config.yaml
model: "image classifier"
image_size: 32
horizontal_flip: false
num_classes: 3
mlp_ratio: 3
inner_norm: false
kernel_size: 3
residual_init: "scaled_by_depth"
optimizer: "muon"
muon_scale: "match_rms_adamw"
learning_rate: 0.002
lr_schedule: "poly"
weight_decay: 0.2
adamw_weight_decay_other_params: 0
Rows from block 6 of a small image classifier, named by matrix and row number. Rows with one number belong to one neuron. Each number is 50 + 12 x the weight over its row's rms, rounded and kept within 0 to 99. All counts start at 0.
After each neuron's rows are labels from the 100 images, of 14976, where the neuron reaches its highest value: "strongest on" is what is common among them. Only what is clearly more common there than usual is listed. The data: short English words printed on busy colour backdrops.
# fc1: MLP up (model.blocks.6.mlp.fc1.weight, 576x192), inputs 48-95
# fc2: MLP down (model.blocks.6.mlp.fc2.weight, 192x576, transposed), outputs 48-95

fc1.162:59 65 59 34 47 57 54 37 60 48 28 44 50 57 57 52 68 51 50 63 57 23 66 43 26 46 54 27 61 43 58 44 48 52 60 73 69 43 55 51 48 50 58 80 40 61 50 63
fc2.162:54 33 48 33 75 41 69 60 47 45 79 53 49 59 53 33 56 50 56 65 47 43 57 37 62 69 37 54 80 49 43 71 52 35 56 63 32 53 48 57 43 52 64 51 55 74 39 55
strongest on: the letter b

fc1.367:40 61 67 42 16 58 37 35 38 51 47 61 53 71 44 48 59 43 62 48 69 37 42 41 33 52 49 32 49 62 52 35 54 55 35 67 64 58 46 43 39 40 48 74 62 64 58 64
fc2.367:61 30 47 50 40 54 44 63 66 52 41 33 44 55 69 47 33 51 44 47 55 49 47 53 61 38 54 40 36 74 33 50 57 48 49 58 29 39 33 54 34 36 57 27 34 86 45 78
strongest on: the letter i; small letters; the letter l

fc1.279:61 56 47 70 77 54 52 58 51 29 49 64 65 49 33 52 31 63 49 60 58 80 54 60 51 45 41 49 54 49 69 74 40 39 49 50 45 63 58 52 43 35 39 47 45 42 36 59
fc2.279:61 42 62 54 46 71 57 49 64 58 27 66 38 30 53 59 53 39 30 70 49 59 49 43 30 60 45 62 62 42 34 60 49 25 38 48 44 69 33 49 57 39 48 36 47 54 58 61
strongest on: the letter f

fc1.71:47 65 36 46 41 61 75 76 35 59 50 57 49 21 50 52 40 63 51 61 32 55 50 53 65 42 45 48 58 71 43 48 74 57 49 29 51 54 75 50 53 41 56 42 69 53 83 37
fc2.71:70 35 33 73 37 54 40 45 50 54 36 30 57 68 56 58 63 70 70 57 42 58 43 60 52 23 46 36 27 59 58 55 70 45 56 42 58 37 20 44 54 42 39 52 51 58 46 26
strongest on: the letter i

fc1.48:69 46 61 42 43 44 71 37 57 75 46 50 37 43 71 71 56 29 60 54 37 30 35 34 39 63 45 52 65 39 42 37 61 62 53 65 47 49 56 40 80 67 63 56 57 43 38 70
fc2.48:54 61 50 46 29 68 69 58 52 28 36 43 50 59 48 48 67 59 65 46 74 57 45 32 49 22 52 48 47 40 71 70 36 36 55 69 64 64 18 49 60 45 44 36 37 44 31 48
strongest on: the letter b; red ink

fc1.81:30 42 79 41 67 57 31 55 61 60 58 70 71 52 47 40 63 33 42 48 62 37 59 39 73 61 51 43 39 26 51 47 48 40 56 59 49 33 33 38 51 56 43 45 53 30 59 45
fc2.81:54 45 56 45 51 42 40 38 50 65 36 48 42 36 57 47 64 39 70 39 43 65 70 49 53 33 45 47 68 46 51 37 32 47 44 63 63 41 79 35 51 74 59 68 49 63 53 59
strongest on: small letters; the letter n; the letter i

fc1.258:53 44 31 60 62 69 57 27 34 50 36 66 36 60 49 44 49 33 52 51 50 18 43 47 36 66 70 55 56 42 83 54 47 52 31 70 35 40 30 54 53 46 45 75 57 43 38 66
fc2.258:44 47 46 52 55 54 50 54 67 52 69 51 32 51 52 41 58 27 63 48 68 74 51 54 62 38 55 55 47 43 65 36 35 44 37 44 43 63 58 44 63 44 56 50 81 72 23 48
strongest on: the letter b

fc1.311:77 43 70 57 62 52 40 68 49 54 38 48 44 39 40 48 75 49 43 36 44 39 52 60 36 42 60 37 54 55 44 56 39 47 68 47 49 34 43 40 50 67 56 55 39 65 57 51
fc2.311:69 53 57 45 45 63 42 64 61 55 55 44 39 36 58 56 34 33 39 50 45 67 32 63 62 75 46 61 40 70 53 35 42 45 23 43 56 34 50 43 44 43 54 53 16 59 51 46
strongest on: small letters; the letter n; the letter h; yellow ink

fc1.192:57 23 64 58 70 45 31 64 45 42 55 46 50 37 44 45 78 40 74 54 60 33 65 52 47 42 52 25 51 65 51 54 42 44 37 52 42 39 39 59 33 43 49 51 78 57 39 46
fc2.192:27 50 55 65 53 26 47 53 51 31 76 46 47 60 41 86 43 33 38 29 46 60 50 36 46 53 62 41 40 52 26 50 42 33 56 59 43 49 60 45 51 50 54 46 53 63 66 37
strongest on: the letter m

fc1.282:30 19 63 54 46 41 40 55 32 45 40 54 40 38 28 66 43 60 48 61 80 46 47 68 61 40 57 34 46 56 43 37 38 54 41 37 50 49 47 58 65 46 60 49 50 38 35 53
fc2.282:53 60 39 43 46 44 56 31 38 46 73 55 34 62 42 52 33 58 48 48 50 56 59 35 21 26 51 57 29 55 54 40 71 48 68 57 69 37 49 54 67 39 32 55 45 38 50 56
strongest on: the letter m

fc1.111:45 48 60 57 53 39 58 60 59 41 34 50 46 58 34 57 46 48 40 58 62 47 36 29 45 49 32 45 66 40 58 43 52 21 55 54 37 29 36 52 56 49 41 73 82 69 43 55
fc2.111:48 55 57 38 41 50 37 43 55 62 44 31 52 44 56 40 24 64 45 55 57 50 39 61 36 70 52 49 77 40 39 37 41 50 62 57 35 59 50 31 33 59 57 37 41 33 54 43
strongest on: the letter n; small letters

fc1.444:47 66 53 55 33 43 82 52 38 39 53 65 65 70 35 48 34 78 61 40 37 56 67 44 42 51 53 53 42 46 34 26 50 55 69 57 56 43 45 59 48 42 65 55 45 43 46 43
fc2.444:40 54 44 36 45 54 54 47 33 39 44 51 39 64 61 43 54 33 35 34 72 52 56 19 41 26 43 48 72 19 62 42 58 32 50 56 67 49 48 61 75 59 56 54 42 60 49 52
strongest on: the letter f

fc1.109:52 29 48 82 49 41 29 55 78 36 48 40 53 60 59 42 43 30 53 63 61 42 49 60 37 58 56 35 36 66 21 54 63 47 34 38 53 88 51 47 36 53 40 56 63 33 57 70
fc2.109:62 66 37 49 53 61 38 45 58 26 64 36 51 49 45 63 38 39 32 49 55 76 52 62 61 46 64 68 64 37 51 55 53 37 33 33 50 52 47 45 57 40 38 38 24 45 37 63
strongest on: black ink

fc1.289:71 50 35 58 59 69 61 57 45 59 51 49 47 52 38 64 55 39 54 58 26 69 41 40 50 62 41 69 40 13 53 42 47 36 47 61 36 64 38 54 53 53 19 55 34 38 65 46
fc2.289:73 55 28 60 42 49 57 39 40 36 63 44 55 52 63 40 39 53 73 52 53 45 65 54 57 42 50 61 52 51 32 76 43 25 52 46 46 78 67 53 52 46 48 51 66 28 61 45
strongest on: the letter w

fc1.411:41 47 71 45 54 51 68 46 59 39 33 51 54 35 59 53 62 45 40 40 45 40 43 51 41 39 62 54 57 58 79 56 58 53 51 39 71 33 55 64 54 43 42 37 57 51 43 57
fc2.411:61 51 35 53 55 45 49 56 31 41 49 51 62 42 44 45 37 53 74 38 63 52 50 50 66 64 62 56 35 67 39 34 46 49 35 61 17 50 50 47 63 37 52 55 67 47 57 30
strongest on: the letter f

fc1.442:51 32 63 56 47 41 39 30 60 39 66 30 71 48 53 58 51 57 38 70 52 74 46 50 48 63 37 48 34 46 44 37 60 45 26 48 45 40 66 57 61 45 40 43 49 70 62 54
fc2.442:56 30 41 62 53 52 39 48 38 46 43 58 33 30 46 55 54 64 26 39 45 51 45 54 59 60 69 38 58 61 39 45 42 60 59 56 63 51 61 75 40 64 56 56 38 56 68 49
strongest on: the letter r

fc1.189:79 48 23 45 49 57 49 38 63 60 45 57 51 62 72 53 44 47 58 52 29 26 64 58 55 53 60 35 60 41 61 28 35 37 51 47 56 45 44 54 49 42 57 42 56 41 65 41
fc2.189:61 58 59 58 56 60 32 54 55 71 59 48 60 48 58 61 45 66 51 28 39 53 50 59 44 62 64 57 35 63 37 61 42 47 53 79 61 64 52 42 46 37 40 38 60 65 47 31
strongest on: the letter w

fc1.507:61 70 57 56 36 42 56 56 70 45 52 29 54 29 64 43 51 53 46 25 61 57 62 30 49 43 30 50 67 57 43 25 66 45 53 56 68 57 43 34 46 46 31 41 50 44 59 34
fc2.507:58 41 45 53 36 49 37 62 57 50 32 54 61 55 55 58 35 41 62 52 55 61 61 43 67 64 54 49 74 31 49 58 52 49 45 46 43 54 50 54 51 42 40 52 54 34 60 54
strongest on: first letter capital; red ink

fc1.368:40 49 44 34 54 43 39 67 56 32 47 47 61 66 47 54 29 68 51 57 34 53 50 49 52 46 34 68 67 44 54 42 57 37 65 56 34 50 63 54 41 58 43 55 58 38 58 50
fc2.368:55 13 63 50 47 66 44 44 26 48 52 52 42 40 49 53 80 43 41 69 43 58 43 52 44 60 58 50 62 45 62 23 66 56 47 55 30 57 43 51 57 54 66 56 29 38 47 51
strongest on: the letter b

fc1.265:49 52 69 43 30 58 57 45 35 31 58 50 45 54 54 62 55 59 48 45 57 54 17 39 47 68 60 50 41 62 43 39 47 46 56 51 43 41 52 48 51 47 45 56 45 48 59 41
fc2.265:49 55 57 50 40 36 61 72 34 36 52 44 56 77 66 48 38 39 59 54 59 36 68 45 42 43 48 46 33 53 36 42 48 45 55 49 46 52 46 52 40 44 44 46 53 93 41 64
strongest on: the letter i; small letters

fc1.301:66 99 49 58 44 68 60 49 39 60 60 48 69 39 42 63 54 26 54 56 36 65 51 57 57 60 63 65 63 38 63 60 74 48 64 59 35 47 55 67 46 52 69 44 48 42 51 48
fc2.301:52 44 39 45 55 43 61 41 47 42 28 87 62 59 58 48 56 38 54 66 57 52 76 41 55 41 54 58 48 29 87 40 65 49 48 45 41 54 66 42 59 54 62 49 41 60 40 53
strongest on: red ink

fc1.106:49 34 51 72 66 30 50 48 49 38 60 69 42 47 46 49 48 73 35 42 70 58 49 43 68 41 40 66 54 47 51 33 65 47 49 48 56 48 52 51 53 28 42 47 33 56 52 55
fc2.106:73 55 62 36 55 22 53 42 47 61 32 19 63 50 57 48 53 57 42 27 67 69 43 43 61 66 33 47 56 40 63 53 62 38 49 68 50 52 38 34 55 48 65 29 58 62 43 44
strongest on: the letter f

fc1.409:37 49 52 41 53 58 45 42 38 52 56 41 46 28 55 52 37 28 67 33 59 37 66 34 51 42 31 52 37 50 55 60 50 58 52 39 62 44 50 36 60 50 34 30 69 57 71 43
fc2.409:66 49 51 70 34 88 35 40 54 44 67 49 40 53 47 70 53 42 31 48 51 43 48 46 82 55 41 56 49 65 43 43 55 46 65 48 50 40 35 59 53 50 53 39 36 34 46 54
strongest on: first letter capital

fc1.513:70 45 43 58 42 37 45 45 65 53 61 58 40 61 50 46 55 29 22 43 56 58 58 29 43 74 59 45 42 62 54 40 52 55 38 56 50 41 38 59 49 54 62 24 63 33 53 60
fc2.513:58 56 48 70 69 26 61 44 56 62 44 61 54 44 39 76 64 63 61 71 58 47 59 28 49 55 48 40 57 50 33 50 47 63 47 59 63 37 50 64 53 50 55 38 62 61 47 74
strongest on: the letter f

fc1.536:44 50 53 55 52 75 56 62 49 59 50 54 67 37 60 58 67 40 48 50 51 51 29 40 40 55 56 47 56 30 48 49 42 23 70 39 34 39 29 53 57 33 45 64 47 45 59 37
fc2.536:61 37 71 38 45 63 70 62 48 67 66 35 40 41 42 37 46 54 50 43 46 48 54 48 55 63 52 65 62 53 66 36 48 41 65 35 32 67 54 42 61 48 38 15 50 45 40 55
strongest on: small letters; the letter h; the letter n

fc1.221:32 59 55 52 55 90 61 38 49 55 45 53 36 73 54 68 37 58 59 40 58 52 38 55 51 47 58 44 64 57 43 52 46 50 53 57 43 51 55 59 54 46 55 38 38 35 37 34
fc2.221:47 57 65 38 51 67 50 48 48 37 44 47 39 62 31 28 48 58 56 37 68 50 45 48 34 77 52 49 35 50 42 50 33 60 64 26 51 48 55 43 60 45 41 46 38 59 36 41
strongest on: the letter r; red ink

fc1.251:52 45 44 35 51 65 56 64 62 31 55 45 41 46 77 41 58 57 45 41 55 38 59 71 61 58 43 57 49 69 47 52 45 50 64 68 46 51 53 69 76 45 63 43 51 53 50 45
fc2.251:68 65 66 66 50 53 49 29 55 55 48 51 56 48 33 36 65 47 49 57 20 28 59 51 34 66 36 54 56 48 35 33 65 33 59 59 41 62 72 67 47 58 58 70 54 49 61 48
strongest on: the letter s

fc1.408:50 63 60 67 39 32 40 54 55 50 59 71 70 19 37 53 74 60 69 48 41 62 26 69 51 61 54 33 74 68 55 44 58 57 50 59 68 27 36 38 54 73 29 50 57 55 52 63
fc2.408:63 70 50 63 44 46 57 51 51 49 57 34 49 55 58 30 75 55 48 40 66 44 46 58 55 51 80 56 47 51 67 51 50 57 52 40 46 45 76 36 50 37 44 58 46 26 48 73
strongest on: capitals; the letter k; the letter c

fc1.275:63 64 50 40 53 49 63 42 36 41 54 42 45 46 54 47 55 44 38 49 37 21 44 79 46 56 39 21 62 53 50 52 44 51 45 58 26 46 61 62 46 57 63 51 52 27 81 37
fc2.275:73 28 60 44 55 56 39 46 55 40 43 38 54 38 58 44 69 48 55 32 53 37 55 43 44 39 51 27 48 61 57 56 49 47 52 56 53 64 65 25 60 37 56 47 59 62 59 27
strongest on: the letter s

fc1.491:26 47 54 50 68 38 55 47 38 37 80 50 51 59 73 56 48 45 33 47 42 51 54 40 45 71 29 26 39 24 42 58 49 48 41 63 37 45 50 58 42 52 40 57 68 87 68 49
fc2.491:56 34 55 59 31 49 31 56 71 48 55 58 61 55 70 50 32 47 41 34 44 49 55 44 30 47 41 34 50 56 49 62 45 71 68 56 46 69 45 44 30 32 59 60 48 67 48 60
strongest on: small letters; the letter h; the letter b

fc1.366:58 30 46 41 34 48 53 59 44 61 45 45 43 40 20 43 32 45 56 68 39 35 67 53 61 46 71 54 59 72 36 48 55 59 69 39 56 64 60 64 64 62 47 46 36 21 73 59
fc2.366:22 58 53 39 32 52 47 70 55 48 66 52 53 61 52 61 45 34 40 36 47 32 57 38 38 38 49 51 36 55 41 33 25 50 59 49 44 69 46 45 58 70 50 49 68 59 53 46
strongest on: the letter s

fc1.120:54 51 50 40 47 53 52 43 43 58 52 61 43 54 43 46 44 56 30 54 66 70 57 42 76 55 46 48 29 35 41 49 47 39 33 50 60 33 29 80 58 61 53 63 53 59 61 44
fc2.120:36 49 45 54 49 37 50 48 46 45 47 44 61 68 40 59 39 59 37 71 45 53 60 65 43 57 27 31 30 57 40 49 42 26 68 44 76 56 68 49 64 67 51 52 54 55 44 33
strongest on: the letter w

fc1.31:58 35 35 36 35 52 73 73 42 44 38 44 31 46 51 62 28 62 41 48 53 52 42 71 53 57 40 45 36 68 58 44 44 52 62 32 48 26 31 53 39 72 65 36 47 77 54 36
fc2.31:47 62 12 65 66 59 49 29 38 60 43 71 67 65 54 63 48 52 45 49 44 34 69 67 49 38 59 55 52 48 39 72 49 45 41 41 51 53 50 63 49 61 48 60 64 51 70 55
strongest on: capitals; the letter a

fc1.90:71 29 48 49 28 55 47 60 43 34 55 69 43 50 40 46 34 59 50 54 48 47 63 20 46 79 54 45 38 56 65 62 42 42 60 68 48 40 39 38 45 54 64 28 51 52 58 62
fc2.90:61 54 57 50 54 42 36 46 56 58 29 62 53 39 53 45 34 48 68 50 73 57 39 43 62 38 36 56 56 54 53 45 73 42 52 31 66 48 45 70 60 53 60 45 35 44 31 63
strongest on: the letter f

fc1.534:35 54 68 48 56 46 43 40 49 56 49 49 29 51 62 54 46 54 57 61 49 55 66 36 50 51 60 40 50 51 67 54 50 48 55 36 51 56 51 54 16 57 52 56 63 79 50 22
fc2.534:47 32 25 50 34 56 87 63 62 57 56 38 52 50 60 60 67 45 52 53 34 57 59 56 43 44 55 41 73 60 49 59 51 51 53 48 54 62 53 72 23 44 55 34 32 52 49 46
strongest on: the letter r; the letter n; the letter i

fc1.27:46 46 45 64 60 45 53 60 35 71 31 62 38 47 44 43 41 56 54 61 57 83 37 56 74 57 50 40 59 34 38 53 43 33 39 54 35 60 37 46 49 57 39 37 54 46 84 38
fc2.27:26 62 34 69 55 35 39 46 41 49 60 48 52 65 38 53 50 30 45 66 47 56 27 40 37 59 29 47 71 66 64 61 50 25 51 54 64 42 65 54 75 51 50 41 84 61 57 47
strongest on: the letter h; the letter w

fc1.124:47 25 50 64 45 46 29 58 46 33 53 70 57 56 64 41 61 35 50 58 42 44 34 31 49 36 58 42 68 52 58 45 50 80 69 58 67 49 49 45 45 63 36 33 39 62 57 40
fc2.124:42 69 52 32 37 41 57 46 65 68 70 35 36 24 57 61 45 59 49 37 51 49 49 46 71 53 24 48 61 34 29 39 44 56 51 71 51 48 68 44 63 54 60 70 55 32 77 68
strongest on: the letter n

fc1.86:65 48 41 28 65 42 58 55 37 51 57 47 35 35 52 54 52 36 65 58 47 43 50 51 52 46 33 40 40 44 55 63 51 61 60 47 61 53 78 24 48 45 48 50 85 57 80 49
fc2.86:68 51 46 47 34 82 49 51 44 46 39 37 70 47 50 49 53 47 50 57 62 54 60 39 72 52 61 40 33 41 42 47 60 59 52 35 53 44 13 53 68 25 53 51 51 57 40 39
strongest on: the letter h

fc1.525:57 51 54 38 68 49 53 60 69 57 62 70 66 61 42 54 40 42 40 49 49 56 63 23 60 45 31 39 64 47 66 41 52 42 29 62 63 47 49 55 56 45 44 48 57 44 44 30
fc2.525:43 68 81 35 57 37 54 44 55 62 48 51 43 45 45 48 67 65 51 62 59 60 39 20 42 56 59 39 34 64 42 61 46 33 44 62 53 38 47 38 53 54 53 66 55 54 49 55
strongest on: first letter capital; the letter h; the letter p

fc1.273:63 58 56 50 77 54 59 83 67 52 34 43 55 58 47 61 45 17 71 71 39 69 37 42 75 61 37 53 48 47 51 38 49 52 60 66 57 50 50 41 63 45 49 52 67 28 39 59
fc2.273:44 45 77 50 54 56 50 50 61 32 36 57 20 64 68 43 59 69 54 58 56 29 56 32 53 36 36 56 30 52 44 45 43 69 55 27 37 48 60 55 27 63 51 45 55 50 60 48
strongest on: the letter h

fc1.433:70 46 30 31 65 46 35 33 39 62 43 81 29 73 29 64 29 67 46 41 59 57 65 39 38 65 51 41 57 63 50 44 49 39 47 69 55 53 45 31 62 60 45 69 34 39 57 48
fc2.433:59 75 53 64 53 52 39 50 30 44 59 48 57 59 49 41 38 48 80 50 60 62 68 46 45 48 44 48 79 39 67 32 44 55 44 54 54 55 63 73 66 55 51 65 46 51 64 51
strongest on: the letter b

fc1.323:42 28 54 57 52 53 48 38 50 48 44 26 68 46 47 50 58 51 44 51 43 34 55 65 62 53 56 41 48 59 53 56 39 48 43 61 66 65 63 67 63 45 41 54 34 34 46 33
fc2.323:55 53 58 64 49 51 40 65 53 72 49 52 52 69 49 34 57 42 54 56 59 64 53 55 10 34 35 45 46 69 58 62 48 57 55 40 73 63 32 42 43 49 55 42 43 53 51 32
strongest on: the letter s; the letter h; the letter k

fc1.350:50 48 69 49 50 57 24 68 53 37 55 57 58 83 40 52 53 41 57 49 59 41 58 30 47 47 19 37 57 52 64 70 58 49 42 55 55 52 34 62 44 70 60 46 69 69 38 46
fc2.350:92 36 41 45 58 43 64 47 44 55 65 36 72 44 53 50 25 42 52 52 34 73 30 45 46 37 59 65 48 57 39 47 52 31 52 40 51 35 61 53 39 42 59 87 23 24 45 37
strongest on: the letter n; small letters; the letter m

fc1.22:44 56 45 60 44 54 51 48 43 27 43 32 65 32 45 41 55 68 35 40 50 73 57 48 53 49 45 38 63 45 56 57 48 58 36 35 39 19 49 56 57 57 42 49 73 50 16 55
fc2.22:39 69 54 58 52 75 77 32 38 54 71 50 63 55 34 46 30 54 55 54 45 57 57 27 41 19 50 56 72 50 42 54 46 44 33 28 40 47 71 55 36 39 50 30 45 61 41 62
strongest on: capitals; the letter r

fc1.566:29 24 40 58 83 58 52 39 49 49 72 57 67 54 65 54 54 35 39 54 57 61 73 55 59 58 54 53 47 47 50 50 62 34 28 55 50 40 51 54 54 43 49 40 45 55 79 50
fc2.566:68 61 50 66 66 41 30 43 32 53 44 28 69 48 64 44 39 37 64 43 61 59 54 55 66 40 41 50 40 50 46 55 55 38 30 44 40 50 34 64 55 46 50 51 49 69 43 59
strongest on: small letters; the letter h

fc1.249:65 60 38 42 71 45 84 62 44 71 39 49 72 62 43 45 48 56 51 42 45 54 43 36 51 63 69 28 48 26 47 42 29 24 29 38 64 66 41 54 51 65 47 45 54 44 71 46
fc2.249:39 68 34 46 42 48 47 58 30 35 47 62 39 59 53 50 41 55 46 56 47 39 38 51 43 60 59 42 42 48 43 56 48 21 65 66 58 52 66 41 58 49 50 55 51 77 52 15
strongest on: the letter w

fc1.371:46 66 36 32 39 33 38 31 60 48 43 47 57 60 30 43 16 36 37 48 30 23 70 69 50 47 55 32 31 31 58 52 62 39 73 56 48 49 37 41 57 64 55 38 67 26 68 40
fc2.371:52 35 71 35 59 75 47 58 33 59 51 43 61 45 45 45 66 43 48 42 28 34 51 65 41 50 55 58 32 36 46 37 38 56 47 53 39 38 56 55 55 59 58 36 56 45 46 63
strongest on: the letter s; the letter w

fc1.398:47 44 78 54 47 51 55 68 48 69 51 73 38 59 63 56 52 44 38 46 39 66 46 49 57 52 54 56 68 41 68 27 47 40 70 41 39 54 35 48 68 78 52 42 47 58 58 44
fc2.398:66 42 37 41 41 65 41 58 50 68 44 23 33 58 68 58 45 61 45 58 60 52 48 27 46 37 40 46 79 69 49 51 46 31 43 34 56 53 55 62 73 43 56 49 48 36 62 52
strongest on: red ink

fc1.436:57 47 45 46 57 61 47 47 40 46 46 76 66 84 43 48 49 52 42 55 24 54 39 36 39 60 63 49 54 77 62 33 63 50 46 38 41 54 47 54 67 34 36 53 63 58 52 39
fc2.436:55 53 62 33 72 61 52 50 30 62 52 47 48 55 44 42 79 31 56 57 62 39 39 23 44 20 45 39 76 52 45 49 51 42 60 58 62 43 63 74 33 46 52 49 51 60 61 54
strongest on: the letter f

fc1.575:55 41 38 43 36 50 59 41 81 53 52 61 63 71 44 57 43 54 55 56 32 67 54 58 58 44 52 47 55 43 49 50 59 32 42 32 49 61 34 60 56 66 44 40 48 52 38 49
fc2.575:46 73 62 63 35 52 41 54 44 72 49 48 55 33 30 66 53 37 56 63 58 50 57 62 27 70 55 37 46 56 34 70 25 68 53 40 82 54 54 49 63 51 35 40 56 46 49 54
strongest on: the letter w

fc1.522:55 43 43 47 64 63 47 54 32 44 37 66 62 63 28 34 56 82 41 53 53 58 62 26 25 54 48 53 70 39 35 63 66 50 50 38 45 68 51 55 55 57 42 55 49 33 52 39
fc2.522:42 50 46 50 35 60 59 42 21 44 49 58 36 57 60 53 83 40 57 68 60 44 53 38 46 57 45 35 50 40 57 41 58 37 43 63 46 74 41 45 40 44 51 56 55 67 59 33
strongest on: first letter capital; the letter f

fc1.9:51 71 55 45 48 48 50 36 34 36 42 23 63 25 55 50 48 49 50 53 64 54 46 54 50 69 61 45 51 43 54 58 46 43 41 39 43 42 48 57 32 47 43 24 54 46 35 66
fc2.9:36 49 58 49 72 42 41 48 66 45 57 69 62 54 29 54 42 46 58 58 42 43 47 44 60 30 60 59 65 35 67 38 53 43 46 45 39 35 68 52 63 49 50 55 72 67 42 50
strongest on: first letter capital; the letter c; purple ink

fc1.287:45 71 59 64 55 45 46 68 48 58 42 58 32 40 52 30 84 45 41 47 32 49 52 71 58 54 30 42 47 32 45 71 41 48 60 41 64 48 55 50 42 53 44 73 22 46 43 45
fc2.287:60 45 47 36 47 36 53 44 46 43 55 29 36 46 56 34 29 63 37 33 36 53 49 35 43 60 58 45 19 67 53 46 39 67 70 42 63 56 46 60 54 54 44 44 51 18 51 66
strongest on: the letter m

fc1.13:23 33 65 56 60 79 57 75 47 47 48 59 55 38 57 48 50 36 51 43 38 65 35 34 35 54 39 38 25 69 69 59 44 23 60 49 46 47 53 49 52 69 56 38 63 42 56 32
fc2.13:58 50 39 70 36 57 45 55 43 69 43 54 51 22 64 55 53 51 47 47 44 41 56 57 54 56 81 44 39 68 28 49 51 65 48 45 56 48 53 71 46 44 56 33 33 48 31 49
strongest on: the letter r

fc1.117:70 32 36 59 56 40 54 41 53 80 42 41 59 28 51 56 75 59 42 46 26 37 51 43 48 58 54 57 48 48 64 29 45 53 58 53 57 48 51 58 62 73 30 71 57 52 52 51
fc2.117:51 54 50 62 49 40 22 49 55 53 44 32 52 52 52 56 43 47 70 51 52 63 66 50 36 63 84 35 25 79 33 53 66 53 56 41 59 39 30 47 48 50 44 37 67 52 43 45
strongest on: first letter capital; serif

fc1.30:53 12 33 43 53 57 39 52 62 45 32 32 55 66 52 65 18 30 64 51 45 49 78 67 43 33 38 56 63 59 51 40 53 81 35 58 35 50 79 51 65 45 25 54 58 46 54 34
fc2.30:39 56 68 56 57 46 44 55 50 62 29 64 44 47 65 52 49 49 51 70 51 67 60 51 35 74 38 55 48 69 22 45 54 55 33 37 63 62 37 33 47 29 42 71 65 44 43 56
strongest on: first letter capital; serif; the letter h

fc1.157:22 52 56 64 56 61 56 41 60 65 56 43 35 58 49 60 62 43 27 26 81 44 54 51 32 45 46 45 43 47 40 44 48 38 65 60 39 60 49 43 65 44 47 46 49 51 43 52
fc2.157:76 36 51 49 42 66 39 48 49 25 53 58 36 45 38 56 55 72 66 50 61 64 34 60 66 58 40 43 45 54 46 49 54 56 52 48 31 50 49 59 67 54 44 41 54 52 56 50
strongest on: the letter r; the letter a